Weights of a small self-supervised image encoder.
Data: trained on rendered scenes of coloured solids on a plain floor, 48750 training examples, 7.4 epochs.
Rows from block 6 of a small self-supervised image encoder, named by matrix and row number. Rows with one number belong to one neuron. Each number is 500 + 25 x the weight over its row's rms, rounded and kept within 0 to 999. All counts start at 0. Numbers have three digits each.
After each neuron's rows are labels from the 100 images, of 14976, where the neuron reaches its highest value: "strongest on" is what is common among them. Only what is clearly more common there than usual is listed. The data: rendered scenes of coloured solids on a plain floor. In brackets: how many of the 100, against the usual share in percent.
# fc1: MLP up (model.blocks.6.mlp.fc1.weight, 512x128), inputs 43-85
# fc2: MLP down (model.blocks.6.mlp.fc2.weight, 128x512, transposed), outputs 43-85

fc1.384:517475504509486506502488473551482478494495464486521529504484530472490497486491532480504518406481501485610513481533499496507511504
fc2.384:521475473494506479501505466539527554471449500510515520532466553518519457510463480481531505485531468470457498467480493504469496527
strongest on: count: one (73 vs 19.6)

fc1.292:510476461456552513516523567454507484504528482496486489437511450515511498493489506503513497573498487485438526494485539502480493509
fc2.292:481459483523486504531517424519508513448477457498525517493494518487514526479527492468499501465518490469487516478446502479512482510
strongest on: count: one (50 vs 19.6); cone (33 vs 12.2)

fc1.174:505547508507543522478498574454555474529535474478475496513544478488523471509491485495507489506493501500501474457502457507493541492
fc2.174:460560517504546510520470471527464470523493492494519510518513473522491511470472529501509490563487493523509537475471500522528510525
strongest on: count: three (41 vs 20.3)

fc1.149:520498488482547503513462549460507463486502480504544505495459433487561475552491505508503476593493513479426489494501519536502504459
fc2.149:499506495506507524491513470504482508505489518530466528537479541529486482499470518478509529504521437517464530501432498495462514489
strongest on: count: one (76 vs 19.6)

fc1.67:504513505501510511562485519514497496475512513503483486476510491489500514484509495482647495489547518514527483535480515507484476484
fc2.67:509528510511518506506494524486490541535528538462480448497478510467511542505510469504524486502447547519461493519490500518548496476
strongest on: count: five (44 vs 20.3)

fc1.218:530568506467488513503506481484534523442525492498529531469516484523496495519493478517467439496482496496535544501479459481502521489
fc2.218:488533491523514486485550500502510520500543490517459471515486510488476476485513505537514473521485415476490483518492526451506472523
strongest on: disc (44 vs 12.1); largest object: disc (25 vs 5.1)

fc1.231:524529484465455525501480508539496480542505528493483508474512517447534548548473473537482485561547520477503540499494485467465486508
fc2.231:520488492496482516485538562457506503487495507488480515495515526486462506504467455520510497498540505535585459489491519502541488495
strongest on: spring (38 vs 11.8)

fc1.25:555450499511497470541465516475462508490524487510505496551479496474503530551474520472516495533509423490523492463527509463524588489
fc2.25:495475470471472467522489480499502472464499523492532475501538443489509522464490497479522490500495511498505604479497507514495487524
strongest on: count: one (41 vs 19.6)

fc1.229:522501510515523546519511517532506507499494501462520485506538472485513547491513481488533474499509512469458498471522497404500500484
fc2.229:483479482536524499537467488474501504549487472493501456433439531489493463516531487513520509492473462565517483499526536570501516523
strongest on: light from behind the scene (55 vs 25.3)

fc1.425:532527505496517533486487511492438472501512475527493391509505518500511496501502495504503505515522519500500530467503522493517524523
fc2.425:504571444471494527483490463557503497483502512488497482489524500435521511516503517524500492441499481510548500486479523517518469507
strongest on: count: five (41 vs 20.3)

fc1.80:512494507457530514508494534512495462498493529533428508492471494497503498515516490495499498494517510505490549514484482494512507523
fc2.80:481448474471525474544460484476483465516466532544512510473511555466494491472505490471475466494498511519478494484475505477491478466
strongest on: cone (29 vs 12.2)

fc1.124:515508472514506525530530509490494518491548494494527517456503467476477489515524531490506513515489485517514475490450551508481477503
fc2.124:501490490508541496487512464484473530448467498493499490529528475512465454475508503480500494457507476530526487502531500451510489467
strongest on: cog (33 vs 11.8)

fc1.353:494520487523502497520471495524507539522463509462440530487518534483513513494518493491491517542455425504497503480525472505492491526
fc2.353:502516508508467495493530545490551505493546476482535536512507480516487508491527483508501513480508389509536484487561484494506510488
strongest on: its colour: white (27 vs 8.2)

fc1.137:492467495478533498463521464509501492525457479497523450522507465502507480494490501517510481474475500486477498487480446508524536476
fc2.137:499501488481489515471448483466473527531496496494505472509506495488510467496468494498494492475492546551560503542517504467498497493
strongest on: cube frame (35 vs 11.6)

fc1.227:488542486544496449506518491528457506532536475535517539493494497479507517520445493483502503526489489466529499500494512509475494517
fc2.227:504550523534491474519518514500507514516483505499506473460510446524499542514491523503465508437497499522519516437515481492500483448
strongest on: spring (29 vs 11.8)

fc1.168:511544511507515505499501471467501517494506540550525515506503453497516511469498468513490516494491470458491524498496468523464472530
fc2.168:470506451509521545538538496497501469515471540512500507533472503464442440457471522530452497524470500505492443505511507465514500516
strongest on: white object (56 vs 22.4)

fc1.287:549536522488518528469506464514514475510469492498459489485482514466518488536488454537499523554510499480514516522478497483486508506
fc2.287:497495495506500484513512529465488493488504490501507475481558472477473482484486461503483469516533521558565516486472513455502482480
strongest on: spring (41 vs 11.8); largest object: spring (26 vs 4.3)

fc1.422:528443481465494493497493498464496517487512488533517507529501529558477443509503527499446502511488523485487493495502489507496484458
fc2.422:522464503550500500516483486454521497499477506468511536496501497474511477567495524532551502525486521506505511493525512502506526513
strongest on: light from behind the scene (69 vs 25.3)

fc1.156:489502507512480498521489520460515543484497477509498489539480473493498480506507493489471491411480519536489468510458504487512483495
fc2.156:482520476477475522522516480528485498473513483497537527575518526511447450483553519467493486495502487481512492461519495514493515490
strongest on: jack (31 vs 11.9)

fc1.203:516503485502488478503522476524483498516506523500471490531482520487526517466548502524498525479520512501513516501499535519535457518
fc2.203:477552439496512437541468488507469521541446477528538510489508489511521507497475514526477483512542533479492496501496519490448484483
strongest on: light from behind the scene (64 vs 25.3); dodecahedron (30 vs 12)

fc1.215:507471515496494525438512548506529474482519478490482502506511485489526483512493507536474499486507515514490525554497493505470510507
fc2.215:504502534499535516493491451492474502499515478543451494499524488481505515561489493490483487472475504497491525476503567494527507513
strongest on: cog (31 vs 11.8)

fc1.262:499494503504484503519524519467519478528471506494467511552470505499507482448488511459527482476499502535527495535503479508495460521
fc2.262:517524485460491518514489475511490489485500559507534471523523505518489439509495516518511525502525504491487470501502512441515546495
strongest on: light from behind the camera (51 vs 24.8)

fc1.214:527514506474492471532490531471498496471506510490488496501479435476485531478509456470545508484480494510481489498470497476532508517
fc2.214:491498511447507511540528519486465494505509500508480527539504530489466515492518492485511498487526536509523493484481505484524490492
strongest on: chain link (28 vs 11.4)

fc1.395:516508529547527520524494483518501495502502522462487458515505475523476459462532468513558504484513513515486503494509475482473510532
fc2.395:472465552483507479504509500503448536512519493502467534490470532423517511508488487506548488501481536528479462485491512494489529489
strongest on: disc (36 vs 12.1)

fc1.274:508529475497532523505523513505473494504491495503544528484512583520480503496482490481504501470525499447510503497490534450496532502
fc2.274:506487513473461501519503509506505519496497497497545562503507504503503469461514516480499427483474504535499483525497466465491493469
strongest on: light from behind the scene (65 vs 25.3)

fc1.82:493525517493500500489503481491498468473554571530495483535530506546501526476506517467500483488479489533510473496528505553488483491
fc2.82:514480501489543487488498464506536512462432543524502500495522518447514497496495527481512475495484526471477511514534489420512537464
strongest on: disc (32 vs 12.1)

fc1.97:489487533473485457526511485530455498486475503521510478526503457542467465465491536492515489486488517505500519482535481489549549499
fc2.97:485465510417504483516495511467501501502531508492504521479494498454506517510449464480524476548545531496517434535512519463512485493
strongest on: cube frame (29 vs 11.6)

fc1.492:514452497467500481514503489516496527516495473525514482521495476483512520520511484526485514407472477544444521459522475512495507495
fc2.492:489464500495472422496492449554505499480522521495488527516468509504495497437549502459517505526549508428505494506507483493479484490
strongest on: star block (39 vs 11.7)

fc1.439:516508492545531459512448491517516516478447491490457502474487530479543489482458491525505514533509439487522533539503480494464477538
fc2.439:517546482523493473492598514534486481496563514501516500503516485533496555511505519513511495468486460498555477530516518517521490439
strongest on: count: five (49 vs 20.3)

fc1.267:493462497484489463531521497464490496496492485509501476535493499556520456444495557522499477442539516507536509486504478547490507479
fc2.267:486470508452503520503493514492505532528484455500486489547530494472456471508488493504479495536543483545517469489500504513448513494
strongest on: cube frame (29 vs 11.6)

fc1.438:522531504498485496497531503517501545507540501503535509538463519502489502556526500533501487458490525457514512468493521477493499502
fc2.438:517529536499466457534496502476530568476482465533491494515496496494504516488460529525484499488503497542480488482524518476502516510
strongest on: egg (29 vs 11.9)

fc1.26:520444540496518518541510469499503558497480494516510487524517513512507508467526521511502476526456502516519486542527486549499480507
fc2.26:516462494524471542474553506528510509488517479489506493528517518513471529508529532476529496520509509511489479471496502521510548511
strongest on: count: one (40 vs 19.6)

fc1.75:503467451515484516477487532483465489481500483555466483518497495508536472536505498483533511493531494513507493536484516485501493491
fc2.75:531520508540551494461497460536471484516491493543511485533515522528500489510505492509513490488476537492500507547490525462482539451
strongest on: light from the right (61 vs 25.4); count: five (48 vs 20.3); pink object (46 vs 22.1)

fc1.208:514490464480480501577490522507486477499480477496508488519481548505484470494500522473509484502450502503524538521521533498488487474
fc2.208:473495506501513508509498430498505534493475483446504496485496506484512511453516509532489475513466528518431477499492491452514488497
strongest on: dome (29 vs 11.6)

fc1.39:478471503507485515494444541473509507499536515513502533522507501498529467462446536446519514481511503458506518513492501507504435481
fc2.39:499488524498523531520497492514473505477494529535510484527489493506518491498483496483500466471494453547539486500504497453544485474
strongest on: cube frame (30 vs 11.6)

fc1.110:517524468516486534487463501563489493489499563521523505449547491463509491477472469509483566473500514445464506467512475458512497444
fc2.110:513514519529511535491506475499530516526489519512475500473512490491527486481541441507482506492510463541566478472532501526519464521
strongest on: jack (32 vs 11.9)

fc1.277:529417474527476482490546501469493476502486515511510498508501499470435494521516485494513486497478506476463446491504512488507519515
fc2.277:503500524556490523493513522446525484444510490477494473559528527495502525481473543516515530522514513490504482492519496466480482512
strongest on: disc (52 vs 12.1); largest object: disc (38 vs 5.1)

fc1.152:521442467505463481505457492493501472511494506518537510505495487463523506534471539523511495443505469544470491489498510489561499504
fc2.152:493448454512508477523466533497533508538496480526537531512496511527485483488556529493542505543493507442480510534493459509512518517
strongest on: light from behind the scene (76 vs 25.3)

fc1.57:493497464469500533526478534512504506481543528476518509495564457492518504427492545477506509489485473513467505512537519539550508519
fc2.57:486495526528499484501531514502542528468464500536458493526534520464505534504502528525523502502525512524555492514534505475510510502
strongest on: disc (33 vs 12.1)

fc1.154:537542492458491511519501521507483493485553528483478536468534505530518532511474500519498505489550503460473489494523507518494495486
fc2.154:525529534521521521532512529494529463483491506478499477452516503525472466497513440522484486459496510494524498477517472500514546505
strongest on: pink object (46 vs 22.1); count: five (42 vs 20.3); spring (38 vs 11.8); cube frame (29 vs 11.6)

fc1.259:512554490511506487529445502440524501509499483478478456451496545515490470492520513513507499434490459493498510510490522495546517452
fc2.259:486533520462503518469521529530488517521494477475476489491469427478441507548495501467513511524507470500519506515501476564509499519
strongest on: jack (29 vs 11.9)

fc1.435:500517488510475548512496569471497490463524488489502513491519482501473470465488499500502488453492510526474501498516528523504456520
fc2.435:457501518484473541531503512475473496488513499512505512478516484486493489477514485532460485533493491530542509483474504508543475506
strongest on: cube frame (38 vs 11.6); spring (31 vs 11.8)

fc1.255:502527534490507522472484566546486521463506494502516497503502516494480512454521472540500486531530511503493500486492491557515456479
fc2.255:511515521536502519483563426524500526475463504500533528547536522491486533476508474532465501520549520489526504489484470458476557508
strongest on: spring (33 vs 11.8)

fc1.470:511526496483518506457518524520486445479489532491447522519489515501498504485543492487518455473494502503487545508509523521512517490
fc2.470:488474489507487486522463466466446504518450530506511520473488511512512445512473497528473468505509484469493490476508470456471479472
strongest on: light from behind the scene (62 vs 25.3)

fc1.87:499496478471472500469468519518452458500511518537526521506513497464517535474454520534509481535545537491511522519523461464515538487
fc2.87:519456529510525497485507493473500449471465558525517502524503508473459532482482489495493513499491513531539504540477522508520456493
strongest on: pink object (48 vs 22.1); white object (47 vs 22.4)

fc1.327:492531467464550513509494531464514396524538510512490487478509457516528493534533488517496465564528501508455498501471502545508511486
fc2.327:511507468513570471505500487508481475530495539530487489488507534518492502490529503518510488478515480505500539546435515459521512524
strongest on: count: one (71 vs 19.6); its colour: black (31 vs 8.6)

fc1.302:511457477513497484516519482468436493474502519554511447515487505475525508497492512499539498508470525516526519468502562517512489473
fc2.302:490485438480535522503560549497515525483494467521479460488525517471538469481479519487490489528487519502505513573499533509516479489
strongest on: dome (29 vs 11.6); cog (29 vs 11.8)

fc1.477:501520483524491545528518514483429496487531453445547502507475521510527475528443516494485461506441529497488510493448534512479486514
fc2.477:533537482520500500459505476512532478499510465492468509491486459512507504524513500479509523460475492512522512528505529507469490534
strongest on: count: five (43 vs 20.3)

fc1.226:510528515553509483480486457525476490529503485515484542523514591537517515540525531531487528505550513445522513500485480457507507490
fc2.226:479509519477487486484506520526490515508480502516512516480511473479507476514489487493536456477511528550558529524499483428487517471
strongest on: spring (41 vs 11.8); cube frame (29 vs 11.6)

fc1.510:481473512545504542493529499467496509501489456482501475544481512563511482458531485505477486509524491517523485462495535483537513516
fc2.510:513491504494507538495489538511482495532487519489488484494491502488461456493475481529441482475530527453511483538476509532478498518
strongest on: white object (45 vs 22.4)

fc1.189:469487498515495506493550512510512521511528437547539499505478498565483553524470520465418492533511499470469486482500503488502527480
fc2.189:550508550512480483526438488484500509529491421508495527486504494505460498511517489489487502504451467509518529444473514504510527527
strongest on: count: five (42 vs 20.3)

fc1.276:555468466489523468501501507521503498478488491525550483513498496486486477531502515469449531512514534532506519506478506503495533462
fc2.276:515457484462481527491522523491530455513520453482461509500507503461504510514517495493539462508470511530499478479480534517485561495
strongest on: pink object (49 vs 22.1)

fc1.85:522541501503502506559513532456504493467523488489496536530464491481506529486479501490508522464527487467492500514513510537477474483
fc2.85:510494495480513490526514519517496470506426482468512519472498452480478491501508437521464494508489479539466507457444519492512560507
strongest on: cog (29 vs 11.8)

fc1.411:508511491485538563500515538471520497500511506483511467512416526478468490509518516477475484488494499486513486514506488481530512493
fc2.411:495471484489490562469492531483530447497539464527523489521488507499482445511499516521490503468492484516515484509497527494490482568
strongest on: light from behind the scene (54 vs 25.3)

fc1.418:494572508488475504461520527528494500517521503508497512478505498484544500483492507510392511508549503517546563517471471483500500521
fc2.418:509509453475518497506501482490503465536519514533510490512474495497485565505469478531500469476468453538474462503481519445546473477
strongest on: light from the left (51 vs 24.5); count: five (45 vs 20.3)

fc1.40:508476468484458480539525497535497501478476496478509472523492493493501492502477506469515573442509458521529505502486521473512510543
fc2.40:510487511481544467498517451551480549532507501466514466519473530527540512499518518483517526508467504525515471492479501480507516488
strongest on: twisted bar (38 vs 11.5); cylinder (30 vs 12.3)

fc1.235:495476466524494507492490463503481530457503488503510484536485450518465487529509490490539448487506466506471482485502504469459589526
fc2.235:517532545475532503495461494514466534498533532487528531502470499493528506473481510507490457508518518486514451524520470486507501431
strongest on: light from behind the camera (54 vs 24.8)

fc1.223:522487511493514467524508521453537520524507500532510493495517515527471492502505466482515517484486514497504447477486491511535485498
fc2.223:525479501464486498502468526467524505493526522497469459517498510473498526487486494519472533506485545465520459547499510519459511525
strongest on: disc (42 vs 12.1); largest object: disc (27 vs 5.1)

fc1.129:517534480484469508471513493513465449510481504472510537536515508525536513493515476490500520485487510526481508531536542515483519475
fc2.129:501476486511486484517501484470531523520451505467505510485473497490504431532452471516497529498490471416491478504508467463480459501
strongest on: disc (33 vs 12.1)

fc1.356:503475510499566485511501503500482485528458511505488504482478470521487470474467527485516546456468505503464488505546479515482502505
fc2.356:498463474477445486474481554492482503473555495482545475511549485479475511530505457523518528514533479525510503455483497465527521517
strongest on: cube frame (36 vs 11.6)

fc1.206:528534527511500506499475492488501488480481518548583517483560469545527491454494510476481461528504499465516512468483499494473496491
fc2.206:539530511468494517546504511497470471473519522525480517493459518461505531450529531503498487468497520478469492473503515510518473528
strongest on: star block (28 vs 11.7)

fc1.454:517498442555474491507515519532516516495492462507497485513447540503498510518492478488529489462503495489528433504508469474470498492
fc2.454:488508526515538503522530507534469527493495509546466484520521515547526515528488499532477510520496476467532468546443524500454525526
strongest on: chain link (33 vs 11.4)

fc1.244:465453461450473507500536497513484529492514466532556494507503512478539497588498508561504518452486495521489524486506491529535531468
fc2.244:521449505478535513503494533473530478516475489522471507515461498504509502475535530459480480495510502492492504491526515511469479504
strongest on: light from the right (58 vs 25.4)

fc1.36:499507492516478494510496500473485506457489503509466503510498455558506513486535506530475463471514524523512438513585500495481474509
fc2.36:508510514525503494526477478503493528510515509473490539480518475493502456492548504510532493475524479494504482551535513505512474466
strongest on: jack (29 vs 11.9)

fc1.399:481442452536495464509487541515513545478491497522490475484472501472526462527480494508558505499532470498520505506464478497514482546
fc2.399:484534513488529481457521464519450532511507531533484483503519487549506543492498509532472451503503527510523517548512535488497533453
strongest on: light from behind the camera (53 vs 24.8); white object (47 vs 22.4)

fc1.230:538476489498537560490459523494478476481500451528499506512496475504479497505518483521496488504505523459547478501466489444544471491
fc2.230:474476505525494488493544485507533486499521486479517568521443508543499495482539492465497457473568457492490518536493466513513501515
strongest on: light from the left (65 vs 24.5)

fc1.21:518446448519532543498486507504450492499514501511523517494491505500469506444518512484502489549449478479455505495495481506459519500
fc2.21:485471443511468506484525471501572507421489460509501522538484507465478468484523484505513472495495485474486495460498486486482513482
strongest on: count: two (41 vs 20.1)

fc1.430:458499508490503545467519481486511505538555520513512492505496497485509489510508510511469515511454538489491538508507476496487417476
fc2.430:481469495485493511515476466528478508531505545482522506552480527519493481444488479463494452502513511511527483547475497443493552471
strongest on: spring (36 vs 11.8)

fc1.326:515473508470501514487479515477527488522522479453498464502487510475486499503537495487561504482504494523520487530470494499527510472
fc2.326:466497520486531544469531498512498491528515503483491473537535521519526514497472460524505511490485547478475453484488540491471469510
strongest on: count: five (54 vs 20.3)

fc1.100:527515492474483524501452486544493477488484530508472538456568522495534516476524490478501531488492530484457475511506479483503483468
fc2.100:489495506506518539519516516527545512514505533474508523523508473492483467491501455475503535484485482490538497481491502517488447515
strongest on: star block (36 vs 11.7); jack (31 vs 11.9)

fc1.61:513477481472512516559501476495517489512428569540487483526496530486540489486501502504519486514485513529514495475490522501493492495
fc2.61:484489512453535508497525483528534498516470495511525501482476463482478496473497559484514471498446546496463500548477493454516528481
strongest on: black object (45 vs 22.2); its colour: black (25 vs 8.6)

fc1.266:490479445494468461491506518500479492521493511513492522497491504483542461542499494517507558504525499495519507500496480474498523582
fc2.266:508491481479522450511507464501538499557499521478507506518502522530514485506446497525459511495501519529515500537510515473482444466
strongest on: cone (29 vs 12.2)